{"dataset": "phrases spoken by 400 fixed synthetic voices", "pixel_unshuffle": 2, "widths": [64, 128, 256], "batch_size": 128, "lr_schedule": "cosine", "weight_decay": 0.1}
Rows from block 3 of a small spectrogram enhancement model, named by matrix and row number. Rows with one number belong to one channel. Each number is 50 + 15 x the weight over its row's rms, rounded and kept within 0 to 99. All counts start at 0.
After each channel's rows are labels from the 100 clips, of 14976, where the channel reaches its highest value: "strongest on" is what is common among them; "lies over" is the class under the peak. Only what is clearly more common there than usual is listed. The data: phrases spoken by 400 fixed synthetic voices.
# convs0: first 3x3 conv (model.mid.1.convs.0.weight, 256x256x3x3, each kernel summed), inputs 0-127
# convs1: second 3x3 conv (model.mid.1.convs.1.weight, 256x256x3x3, transposed, each kernel summed), outputs 0-127

convs0.13:42 54 33 36 58 30 52 42 46 34 48 31 45 41 60 47 12 51 59 35 59 44 34 39 55 44 42 39 37 42 39 55 62 38 30 53 43 41 34 63 92 50 53 00 56 32 30 43 47 51 37 14 44 73 65 68 66 45 53 51 26 52 16 39 66 47 52 70 48 60 34 44 57 47 32 49 35 56 27 35 74 43 36 38 41 64 49 25 63 93 58 53 54 33 69 43 21 36 64 52 39 20 68 50 24 60 57 47 59 40 78 67 50 32 45 57 49 51 60 44 65 56 53 52 34 19 22 53
convs1.13:51 45 72 41 45 61 57 46 43 68 28 58 57 64 99 60 47 53 47 54 59 53 65 47 72 64 46 67 41 61 73 61 55 44 58 63 55 59 53 51 80 66 52 70 64 46 55 75 72 74 51 59 50 65 70 69 59 66 62 59 44 58 44 38 52 59 51 53 62 33 70 62 57 58 50 62 70 50 64 77 52 59 37 76 53 44 73 60 41 52 49 55 53 75 46 68 63 40 52 55 47 66 41 44 56 50 50 68 59 75 56 43 33 41 58 41 21 66 80 33 56 31 31 50 55 61 71 59
strongest on: mains hum
lies over: silence

convs0.116:50 57 66 68 64 90 50 40 36 60 46 67 76 44 62 59 45 36 56 55 18 38 51 37 56 33 61 54 28 43 60 49 81 58 76 70 39 64 62 48 58 57 43 93 44 41 61 59 30 59 58 54 45 45 51 37 33 70 55 62 28 73 48 61 64 38 62 54 72 60 67 66 36 64 42 46 15 49 49 67 71 48 49 60 65 55 48 46 44 26 44 49 70 84 58 69 39 25 55 23 59 67 25 35 43 42 13 34 31 34 23 49 26 46 19 31 45 39 71 28 36 50 39 39 42 61 57 23
convs1.116:64 73 39 21 59 08 23 40 34 34 31 52 31 55 29 50 69 46 38 46 41 50 43 69 28 37 42 51 28 37 35 53 47 55 58 48 54 51 30 42 33 41 50 32 70 62 44 27 59 58 44 60 21 42 43 47 34 32 48 62 53 34 58 50 43 53 33 48 25 57 43 34 27 41 53 53 66 26 57 35 30 42 58 35 35 38 41 20 46 43 16 38 25 09 37 41 66 74 62 61 64 43 60 66 64 42 63 45 38 67 48 69 54 51 61 37 76 25 41 68 79 71 58 72 72 45 60 64
strongest on: deep voice
lies over: silence

convs0.27:59 37 34 43 49 53 23 39 50 36 46 00 25 19 54 28 28 57 56 24 52 36 59 31 50 56 66 32 45 59 32 31 63 27 18 44 42 35 44 53 77 59 47 39 35 32 39 52 55 48 41 44 41 28 67 60 29 53 70 28 51 46 42 56 23 50 57 58 48 71 39 48 46 25 21 40 53 48 34 48 69 35 37 56 60 45 62 52 61 73 58 34 68 42 67 63 39 66 63 55 37 37 46 58 34 44 62 41 53 53 43 62 49 63 65 62 54 55 69 44 77 38 86 47 44 50 58 32
convs1.27:53 59 65 43 76 59 56 31 40 74 45 45 53 33 44 53 47 23 61 38 45 33 77 76 58 59 53 58 35 55 69 54 54 77 61 73 61 53 39 54 61 59 66 41 47 29 40 60 40 59 75 80 49 81 68 61 71 50 71 62 56 72 60 63 53 70 42 59 67 47 83 30 63 42 63 58 78 42 56 67 33 55 52 36 46 52 56 43 45 53 14 37 42 41 47 33 71 53 78 52 73 49 71 35 83 66 35 62 30 80 70 33 51 27 42 76 60 45 46 65 70 58 40 43 68 66 85 57
strongest on: /ɪ/; reverberation; thin (high-pass)
lies over: /ɪ/

convs0.169:27 11 40 30 46 58 55 37 41 44 38 30 24 46 28 34 24 53 19 27 29 53 29 31 39 51 35 46 44 36 48 46 63 46 55 63 41 43 42 44 45 40 38 69 57 35 48 55 69 56 46 41 59 47 51 44 30 50 35 58 16 66 34 30 32 24 44 36 25 36 27 48 37 25 42 38 38 41 41 40 53 21 30 32 50 38 16 60 16 38 26 32 53 62 54 35 49 54 49 60 43 49 45 47 37 55 68 37 62 42 48 82 49 63 72 56 28 50 72 24 41 53 61 49 49 52 36 57
convs1.169:73 63 65 57 70 64 52 53 40 73 35 50 66 43 48 61 40 39 71 56 41 51 49 47 60 53 76 63 46 46 64 55 57 50 46 45 48 62 26 39 61 50 60 35 21 50 43 66 38 66 63 35 43 59 56 63 56 38 52 43 53 62 23 48 45 56 33 54 41 66 71 37 55 37 53 45 48 26 42 44 45 50 60 42 52 32 48 38 56 51 51 54 55 41 55 36 55 20 42 43 44 24 56 44 50 70 30 54 17 51 58 22 37 39 06 53 65 45 18 53 57 48 12 12 56 39 44 43
strongest on: /s/
lies over: /s/

convs0.63:14 38 64 45 61 63 60 39 57 51 42 38 59 73 64 48 28 53 33 52 58 67 23 30 35 43 56 42 57 48 41 55 64 22 67 66 35 35 54 45 37 43 26 54 55 46 26 53 76 48 43 50 43 38 66 39 34 68 46 61 47 74 40 37 38 47 54 42 55 56 56 63 62 37 34 54 40 48 12 28 61 56 48 60 44 41 60 60 64 25 45 47 58 40 73 49 38 46 38 53 43 37 58 50 32 57 50 59 52 34 48 60 52 70 69 53 45 43 79 39 66 42 76 55 51 51 37 44
convs1.63:53 60 56 60 62 49 31 62 55 66 30 36 78 68 54 46 62 50 57 50 58 68 59 79 76 71 48 78 43 39 66 51 37 63 36 42 66 57 41 46 64 75 50 58 68 57 66 39 50 67 55 61 33 57 49 58 43 40 81 59 48 35 46 49 38 53 34 49 60 30 52 43 45 30 65 53 38 09 55 54 27 55 41 68 28 42 48 24 44 52 45 47 33 54 47 41 70 35 57 54 25 46 47 44 60 32 50 48 36 58 47 25 11 38 46 44 28 51 44 52 55 12 17 33 32 30 64 50
strongest on: reverberation; /i/
lies over: /i/

convs0.140:60 70 72 53 46 25 49 60 57 41 44 39 46 52 63 49 63 52 43 76 79 66 55 34 41 52 67 72 53 57 35 73 27 44 38 52 47 57 43 73 54 25 53 61 69 63 59 31 48 55 55 55 46 63 55 50 61 57 68 57 62 36 64 55 61 44 54 67 73 49 33 59 70 54 51 64 72 51 47 51 82 68 31 33 36 72 77 43 96 92 54 61 38 41 50 22 42 38 54 33 36 23 42 42 47 52 53 44 60 43 41 47 63 23 45 44 65 59 23 50 67 44 24 49 10 11 16 61
convs1.140:67 60 52 34 77 32 31 49 51 41 35 45 61 58 82 52 34 46 51 57 54 51 25 71 62 58 73 53 54 45 42 29 78 64 50 45 52 48 56 62 74 59 65 32 25 34 51 61 41 68 66 34 53 52 77 76 53 41 94 46 32 79 51 55 62 65 41 42 45 57 54 35 51 66 69 45 46 45 49 78 54 43 36 47 63 47 70 47 40 87 62 45 62 34 49 64 69 67 72 61 44 50 51 58 56 44 51 65 46 60 66 44 53 60 42 69 36 51 63 64 65 44 47 50 71 58 79 49
strongest on: /ɔ/; deep voice
lies over: /ɔ/

convs0.137:50 35 55 49 52 39 34 43 45 53 55 15 52 67 70 20 52 63 44 44 60 20 61 29 61 72 23 48 50 11 55 28 51 55 06 06 45 40 37 41 49 53 44 44 24 44 49 49 59 45 41 44 40 40 52 51 31 54 78 36 45 57 51 44 44 64 68 51 61 60 43 41 45 29 46 63 68 39 57 67 40 51 24 70 59 61 66 18 71 49 66 45 58 41 59 52 49 49 69 47 28 44 57 48 58 46 49 39 49 59 40 44 25 55 47 31 41 52 57 47 49 27 61 47 34 37 61 45
convs1.137:75 72 68 76 48 61 36 27 28 62 29 69 65 39 39 75 43 37 53 32 45 53 65 72 27 50 60 75 36 65 52 55 67 40 66 72 34 32 42 71 77 53 56 49 66 48 29 40 29 60 49 69 35 75 49 66 66 51 68 63 34 60 71 37 54 38 27 80 38 60 72 49 70 58 29 62 66 49 53 41 52 71 55 54 61 38 36 61 18 65 43 70 54 46 32 49 51 63 38 34 68 38 71 44 44 41 41 48 47 58 53 43 46 33 66 67 64 41 37 71 58 75 37 55 73 44 56 78
strongest on: rumble; child-like voice; pink noise
lies over: silence

convs0.89:33 63 61 30 30 55 54 47 12 49 63 31 78 17 56 48 54 39 56 27 35 39 54 28 43 30 19 47 47 62 68 36 53 13 55 45 34 60 55 56 77 53 45 57 61 49 54 55 46 36 45 33 43 67 71 61 51 64 46 75 38 36 62 31 49 47 37 55 60 44 44 45 63 30 39 53 42 52 14 44 42 34 38 47 36 42 69 23 52 28 59 45 34 49 32 50 12 44 42 51 51 73 43 34 43 37 39 47 70 53 53 70 60 54 51 37 57 50 64 37 54 65 43 49 48 48 49 59
convs1.89:37 51 24 57 32 36 53 36 45 44 42 48 48 47 28 61 47 36 53 51 56 32 78 46 42 78 59 48 49 60 49 16 22 46 29 43 55 46 49 44 64 52 34 44 52 52 41 44 32 68 58 39 53 58 41 58 74 49 45 31 69 40 57 61 24 53 28 47 38 34 69 56 45 46 49 23 38 40 59 40 51 35 62 52 67 51 06 64 60 58 38 39 23 28 66 53 68 38 57 55 53 51 53 56 53 74 61 72 28 43 56 15 49 57 45 74 61 53 39 56 86 51 31 41 80 51 46 32
strongest on: mains hum
lies over: silence

convs0.73:36 26 30 68 59 58 49 47 53 37 72 21 44 41 45 28 31 54 72 52 29 49 50 46 52 68 52 44 51 50 18 24 73 61 37 34 63 44 77 26 58 35 65 44 54 41 57 39 65 60 39 12 62 35 55 43 32 70 43 47 46 56 42 56 44 63 42 31 60 72 77 73 54 38 67 46 36 45 65 34 74 40 68 44 73 83 50 69 57 44 43 47 51 50 75 45 71 29 35 76 54 56 48 63 70 53 62 58 51 45 57 65 45 47 46 32 64 65 82 64 69 52 45 58 82 52 54 14
convs1.73:59 40 64 73 31 56 66 38 37 34 25 62 49 46 40 78 56 42 38 35 37 47 44 54 37 08 61 66 44 56 58 59 47 46 70 70 40 42 32 60 54 48 45 52 72 58 34 49 39 24 42 62 52 77 37 14 46 71 30 71 29 37 61 46 39 44 27 71 52 49 71 61 55 57 43 67 50 55 53 38 44 67 53 31 48 23 39 59 32 30 28 57 25 39 35 39 55 44 26 40 84 60 45 36 58 80 44 39 52 37 51 69 58 61 40 50 90 66 37 71 37 74 39 57 38 59 54 65
strongest on: /s/
lies over: /s/; /t/

convs0.147:64 69 73 53 60 36 44 58 66 41 42 40 63 51 50 51 80 53 53 84 83 73 56 56 39 46 61 71 53 56 49 70 32 53 60 61 57 67 54 77 42 28 61 70 68 46 68 22 53 63 47 58 31 72 39 45 57 73 60 60 68 40 70 49 54 50 39 57 71 42 25 69 59 39 49 58 85 54 72 42 69 47 36 39 35 64 70 54 72 71 45 45 30 37 32 31 39 50 57 41 44 27 51 37 48 42 48 41 55 41 37 51 63 40 48 51 55 51 38 53 54 32 38 53 14 31 34 53
convs1.147:74 63 55 36 71 39 28 50 46 57 44 41 55 64 71 49 41 37 59 55 55 58 32 63 68 58 84 44 62 42 56 35 78 77 49 42 53 49 63 51 66 66 61 39 08 46 53 73 35 63 81 37 59 47 68 81 59 29 91 39 39 74 47 60 66 60 63 38 49 62 50 31 49 61 62 41 44 49 47 78 59 43 39 45 58 55 72 35 33 81 72 52 74 29 45 70 62 71 80 58 51 55 65 63 59 37 51 68 43 62 55 46 64 57 46 67 38 46 63 65 59 60 53 53 78 62 71 44
strongest on: thin (high-pass); white noise; pink noise
lies over: silence

convs0.123:89 38 55 49 41 60 40 35 53 63 57 45 37 38 30 78 38 79 48 24 43 59 60 57 42 67 54 71 56 51 53 65 31 42 37 34 34 27 73 48 43 40 65 42 56 22 30 48 46 70 47 39 50 62 42 41 46 63 75 53 32 29 66 55 55 34 05 49 44 33 66 51 56 43 54 55 30 29 43 68 52 72 39 54 75 39 41 35 17 79 61 66 60 47 35 35 53 48 54 51 65 44 42 73 37 37 53 35 32 61 50 78 31 40 51 47 49 44 48 56 67 55 19 49 37 52 63 78
convs1.123:40 49 63 47 41 60 47 30 38 47 73 62 34 32 55 61 34 40 46 26 37 40 57 19 51 48 60 40 67 57 45 45 87 63 78 78 33 22 74 48 48 52 36 45 33 40 22 78 34 39 61 61 51 51 53 40 51 50 49 49 42 58 60 51 40 41 72 49 40 56 52 46 65 59 47 48 51 95 35 62 70 59 62 50 57 62 68 52 36 51 44 54 69 57 54 66 36 42 47 36 76 45 45 49 74 42 35 55 46 42 41 63 76 54 49 65 59 40 58 66 56 82 66 62 80 52 56 45
strongest on: low voice
lies over: /ɑ/

convs0.97:43 55 39 36 49 50 37 21 30 44 41 47 48 17 46 38 38 28 47 04 17 46 45 43 40 43 45 55 32 59 57 50 57 36 58 65 32 31 39 58 80 59 51 41 53 51 46 46 50 48 49 39 31 77 63 58 48 55 50 58 15 59 32 31 58 32 39 48 49 48 48 41 49 40 22 25 41 52 24 43 49 39 40 47 62 43 45 57 35 45 38 33 42 33 40 69 15 40 36 35 60 55 52 36 03 40 30 50 28 23 50 46 22 39 39 57 38 34 67 26 35 29 29 52 38 58 31 41
convs1.97:32 22 22 75 38 59 62 66 62 39 47 37 46 51 42 39 50 50 48 78 64 49 60 47 53 59 28 38 73 37 44 46 44 70 34 39 75 81 67 50 42 51 56 54 64 40 59 46 44 42 56 63 78 40 49 39 71 76 53 29 82 49 66 84 46 79 58 47 74 27 55 74 29 54 69 28 57 83 73 69 42 20 34 54 56 73 26 58 62 66 26 16 42 47 61 56 81 49 69 72 53 71 45 63 69 57 70 50 64 53 57 60 47 77 61 67 55 65 53 53 51 52 55 37 64 77 73 33
strongest on: mains hum
lies over: silence

convs0.207:37 65 68 72 51 55 65 48 32 45 42 47 69 68 51 49 56 53 55 69 34 48 58 67 50 54 33 57 48 57 49 48 57 65 46 28 43 57 44 47 42 63 44 60 42 44 38 51 55 57 48 42 50 49 51 47 33 57 43 58 62 56 47 25 61 24 48 43 53 43 60 62 63 58 62 66 34 49 89 35 31 56 56 56 40 42 69 50 58 34 51 58 45 48 48 35 72 49 33 46 34 57 55 22 82 47 21 29 36 46 35 40 39 52 37 30 29 25 49 67 32 24 31 70 49 43 56 43
convs1.207:71 67 31 49 44 34 34 61 43 43 44 50 39 71 16 58 55 48 56 71 58 61 35 52 29 58 70 41 39 47 39 30 46 43 34 40 57 53 45 35 53 64 50 52 67 66 60 40 72 88 51 37 40 49 45 65 51 45 55 37 67 42 21 57 35 59 36 48 35 56 52 44 41 39 40 39 39 20 71 36 54 43 55 62 71 45 15 72 62 61 55 52 59 40 58 50 57 67 65 53 77 47 62 77 32 55 81 62 44 42 47 54 76 77 67 69 70 56 57 39 92 81 51 58 78 45 48 63
strongest on: thin (high-pass)
lies over: /ɑ/

convs0.32:46 40 54 65 78 51 46 53 63 62 80 43 62 40 54 38 32 51 60 42 46 46 43 52 55 61 35 50 77 53 65 31 41 61 54 45 24 39 49 48 58 44 61 49 50 29 20 53 37 59 45 52 75 49 61 00 25 58 59 42 37 64 10 51 67 47 50 60 59 55 89 54 59 67 58 64 68 55 35 48 46 78 21 62 40 66 58 43 64 46 70 62 89 72 61 55 41 61 56 44 58 44 50 46 43 52 35 67 26 53 85 37 48 53 34 47 33 34 49 38 23 40 55 48 38 57 36 55
convs1.32:42 51 37 40 46 37 36 44 61 40 15 70 43 65 47 50 78 61 36 52 52 51 51 53 39 45 40 44 45 48 57 52 32 71 56 69 70 58 36 49 45 37 27 60 57 69 66 40 57 38 50 59 21 40 29 46 57 45 34 57 53 36 60 63 35 61 41 31 46 53 44 59 28 32 53 37 59 48 65 44 56 18 57 51 45 30 36 48 58 59 08 21 15 26 55 60 71 76 70 65 57 69 67 56 83 43 78 43 54 54 38 70 65 70 77 60 58 38 60 50 79 44 71 74 55 72 64 35
strongest on: thin (high-pass)
lies over: /ɑ/

convs0.16:43 41 18 43 78 30 45 44 43 64 61 27 36 35 40 50 36 37 64 24 56 52 54 37 68 70 57 46 38 42 53 62 61 39 43 46 63 32 43 36 78 47 56 19 49 38 29 47 60 70 56 26 34 59 45 55 62 27 46 39 49 63 35 60 08 44 51 36 41 49 36 19 53 27 35 19 38 44 27 23 54 19 38 28 37 53 40 25 59 71 48 32 57 22 73 34 33 34 80 46 41 28 63 63 23 56 39 49 54 31 46 73 61 51 52 71 45 40 57 48 60 57 63 67 35 45 43 36
convs1.16:70 63 65 53 57 51 65 54 20 60 50 49 44 62 61 58 57 32 46 60 53 51 78 71 66 62 39 64 31 49 60 67 47 47 41 37 59 73 43 42 63 83 61 58 66 53 48 63 75 78 53 66 59 74 82 73 66 74 67 58 69 59 37 37 48 80 53 74 66 31 77 47 55 51 65 75 79 38 67 77 33 72 38 66 61 43 63 44 46 46 49 62 58 67 38 39 66 29 49 50 50 39 45 46 55 57 39 60 32 76 71 26 37 32 33 38 50 63 63 46 45 58 07 31 55 40 78 73
strongest on: child-like voice; /i/
lies over: /i/

convs0.250:58 79 45 62 56 46 63 24 39 31 57 40 50 24 50 51 30 34 77 48 47 42 51 35 59 79 33 63 30 39 55 57 63 17 38 65 47 38 64 66 65 28 59 17 60 31 29 54 67 40 57 37 52 73 43 66 69 45 38 68 36 54 51 67 29 43 33 76 29 44 55 36 38 24 49 64 31 61 07 62 44 61 37 51 49 58 30 39 22 59 45 47 65 30 24 61 33 24 39 61 58 49 36 46 59 39 25 47 42 52 58 43 35 32 33 57 51 53 58 53 42 66 42 48 46 45 46 65
convs1.250:30 58 39 61 25 54 36 52 59 41 53 53 55 45 29 56 52 51 56 46 62 48 82 60 47 75 34 41 60 55 54 34 48 62 32 62 64 44 60 47 50 47 41 52 51 47 50 38 44 70 56 70 53 61 39 58 67 54 45 44 53 50 78 83 29 48 39 46 48 44 55 52 52 27 48 41 47 52 65 31 50 31 53 48 58 63 30 85 31 56 30 36 34 54 64 30 73 55 74 57 68 72 73 56 75 52 65 70 38 54 55 38 50 45 53 89 71 34 53 65 81 71 69 55 98 62 63 56
strongest on: mains hum; thin (high-pass)
lies over: silence

convs0.106:68 50 35 46 26 00 42 42 60 57 43 32 27 62 36 54 33 78 61 20 72 81 55 52 47 73 50 55 50 47 30 63 31 53 23 47 39 28 47 37 33 50 66 38 56 17 17 27 54 72 58 50 47 64 39 50 57 54 52 41 25 24 70 39 60 26 28 45 56 44 52 67 57 49 56 45 63 35 51 63 46 62 42 48 61 47 47 51 22 77 51 65 61 39 36 27 47 65 56 60 68 36 44 69 39 45 74 46 47 75 61 83 69 43 59 63 56 65 38 57 70 45 29 61 38 55 44 65
convs1.106:53 44 43 54 42 46 36 28 39 27 87 66 19 28 56 56 34 40 44 14 23 35 53 26 51 50 61 37 46 49 25 27 83 50 64 60 35 24 69 47 48 67 36 45 14 38 14 72 45 51 57 54 54 44 62 52 58 48 57 40 52 49 66 36 36 44 74 53 31 63 34 33 55 67 42 41 55 88 30 68 71 59 64 63 66 64 46 45 41 60 45 62 83 60 53 71 40 27 35 35 68 38 27 56 50 35 31 52 37 40 40 53 73 60 46 63 53 45 53 62 50 75 59 52 87 27 55 44
strongest on: reverberation; deep voice
lies over: /ɑ/

convs0.157:57 34 60 37 27 49 26 53 48 28 58 44 43 68 36 35 55 42 43 74 81 99 61 50 34 69 65 49 40 53 40 78 44 53 57 78 49 54 62 52 38 47 35 66 52 55 53 12 54 56 66 59 43 73 58 63 61 65 54 50 50 42 46 40 45 35 70 59 57 53 27 58 54 28 43 55 99 53 67 30 88 59 30 36 16 70 56 57 55 46 46 56 50 41 35 12 38 48 48 44 60 03 49 43 47 46 56 72 66 47 40 63 75 30 59 65 50 57 38 53 64 47 44 67 34 11 35 56
convs1.157:86 70 48 28 68 29 39 45 47 28 45 46 43 55 93 51 32 54 54 46 48 44 33 76 77 61 67 48 37 42 49 36 77 57 43 40 53 47 50 55 90 81 64 34 35 41 41 75 62 76 55 36 47 55 85 82 58 37 85 44 31 73 47 42 64 64 40 52 32 58 38 29 55 50 65 53 40 48 37 78 56 51 34 66 62 34 59 43 32 78 58 49 69 39 42 54 67 44 55 54 46 44 53 66 52 43 45 56 42 73 56 44 54 61 42 54 34 35 57 74 51 50 38 45 74 38 75 53
strongest on: /ɔ/
lies over: /ɔ/

convs0.122:43 45 35 62 47 38 50 27 42 37 64 58 51 56 54 54 32 43 58 46 21 37 55 53 55 68 56 40 50 40 56 40 66 73 49 65 28 47 74 44 49 53 60 28 34 42 29 51 32 57 58 18 36 56 65 32 54 72 57 52 25 49 41 33 66 31 58 56 43 30 39 64 26 65 53 19 33 60 76 57 54 42 35 41 69 58 38 43 31 34 33 49 57 36 35 82 72 39 51 59 80 46 48 32 59 52 39 75 15 38 64 58 44 33 27 55 53 51 72 62 49 65 44 29 38 67 53 29
convs1.122:60 84 66 68 30 57 29 36 36 45 58 74 49 58 47 65 57 53 54 35 52 69 73 47 29 67 41 39 42 61 54 47 46 22 55 60 30 30 52 46 59 55 30 70 55 71 45 40 66 97 34 76 33 58 17 71 49 52 43 53 72 44 63 36 61 35 33 59 42 40 74 66 62 50 06 46 65 51 68 32 31 74 66 74 65 52 34 67 48 49 27 67 55 63 46 47 44 48 43 23 57 63 66 59 22 24 46 48 39 48 30 42 51 51 50 47 63 45 48 35 78 78 49 68 63 47 37 87
strongest on: rumble; child-like voice
lies over: silence

convs0.126:49 70 55 52 46 57 49 31 36 53 54 36 52 31 66 54 52 35 46 06 35 52 57 61 52 52 65 59 43 55 59 46 49 11 65 53 46 33 43 52 85 52 47 34 63 53 38 46 45 44 47 36 24 63 62 46 35 58 59 54 17 47 47 45 51 08 38 41 61 65 46 37 65 55 27 30 30 48 34 38 42 30 49 43 77 28 43 62 30 75 39 37 56 37 51 68 17 32 33 33 54 48 40 49 00 43 38 40 52 34 44 67 23 44 56 39 52 35 48 45 47 40 33 40 34 62 42 26
convs1.126:33 42 28 90 44 67 62 63 59 49 45 45 72 50 39 54 54 46 58 70 50 50 48 41 57 63 45 49 65 48 47 40 42 57 31 40 63 78 57 51 45 55 42 58 49 51 53 47 35 46 51 54 80 45 47 42 79 61 57 32 89 45 60 77 52 67 40 55 65 34 72 64 47 68 63 27 46 75 59 63 35 37 53 66 66 66 21 57 70 63 40 36 47 57 75 53 59 31 41 56 44 52 28 61 55 66 56 47 40 31 52 47 44 82 35 63 58 74 24 52 53 41 39 30 49 54 52 27
strongest on: mains hum
lies over: silence

convs0.65:32 43 60 29 37 31 41 33 35 38 78 50 41 73 41 46 48 48 32 47 51 69 72 32 45 65 49 38 40 50 32 71 31 17 64 49 41 35 66 47 15 44 39 53 47 53 44 44 50 58 64 82 50 41 51 28 64 50 48 57 37 28 61 48 36 40 56 55 42 36 16 43 54 45 27 56 76 42 37 55 51 53 42 43 27 46 43 29 29 26 36 59 45 55 22 40 22 63 43 52 50 46 43 56 30 31 53 59 63 52 29 70 85 54 72 47 52 48 52 37 63 55 66 76 34 52 37 61
convs1.65:72 68 43 61 74 26 35 50 52 39 33 37 44 32 71 41 26 54 67 52 46 36 18 63 55 54 49 46 51 36 32 33 63 47 36 39 55 52 22 64 71 56 67 23 46 33 35 48 50 60 27 24 46 50 54 59 36 39 66 44 43 64 44 37 77 58 17 58 39 74 44 46 46 35 59 49 23 39 33 49 39 52 43 67 59 47 34 33 38 79 36 52 63 37 72 41 67 27 38 57 34 35 45 73 43 55 51 36 32 60 59 48 32 66 33 51 58 39 28 78 54 35 43 28 55 29 59 53
strongest on: reverberation; low voice
lies over: /ɑ/

convs0.142:35 66 63 52 46 13 55 48 30 45 56 48 65 41 60 38 47 31 65 41 28 33 73 62 60 56 37 50 46 34 72 45 53 71 46 46 38 41 46 45 56 51 36 05 09 38 20 53 29 42 51 41 27 56 24 59 49 39 52 52 42 49 56 33 66 41 63 46 36 38 48 54 25 62 50 47 37 64 73 71 23 60 47 38 51 54 56 39 50 05 60 57 45 25 28 64 47 39 64 38 49 40 69 44 61 47 19 51 23 51 58 16 62 35 16 56 59 43 27 61 49 58 51 46 45 47 56 49
convs1.142:49 56 46 39 49 40 41 66 62 38 45 51 57 71 32 47 63 70 51 64 74 81 38 58 33 57 50 36 57 63 40 58 40 50 39 47 48 38 63 55 40 35 46 53 86 66 70 18 62 52 29 37 40 42 21 42 22 37 46 51 49 40 34 51 44 27 34 40 42 44 35 58 54 40 45 59 41 34 66 21 39 49 56 51 45 51 58 63 69 68 74 54 34 53 50 38 40 84 50 47 38 43 56 67 45 34 67 45 77 44 41 77 53 58 75 56 40 42 68 35 61 47 71 81 32 41 29 73
strongest on: rumble
lies over: /ɑ/

convs0.6:44 42 32 47 72 59 40 50 55 61 52 21 41 16 46 43 38 45 66 20 48 49 56 32 54 51 67 38 45 63 58 46 65 37 35 48 58 32 51 48 69 56 59 22 31 19 37 58 46 56 53 31 28 47 54 62 47 36 59 29 44 62 35 59 00 31 50 26 34 50 29 24 44 21 27 18 38 37 27 29 58 14 42 37 45 43 38 39 39 69 39 31 50 34 61 46 37 54 81 52 34 27 58 54 30 55 47 35 45 33 29 54 42 55 44 66 49 47 58 44 65 45 76 60 32 43 50 29
convs1.6:61 66 64 50 73 68 68 61 35 64 57 36 47 57 41 54 59 39 62 71 47 51 82 78 72 64 47 55 49 43 65 64 42 66 38 37 65 86 40 38 46 66 73 38 50 47 56 63 63 65 61 62 65 77 77 52 62 64 65 59 70 66 34 69 48 83 48 62 74 42 74 39 58 38 80 64 74 34 64 65 26 55 37 39 51 52 65 41 57 48 41 45 52 56 47 22 70 30 59 55 55 38 57 45 75 70 37 59 24 72 73 29 31 26 19 58 63 52 46 57 51 55 26 22 57 54 75 59
strongest on: child-like voice; /i/
lies over: /i/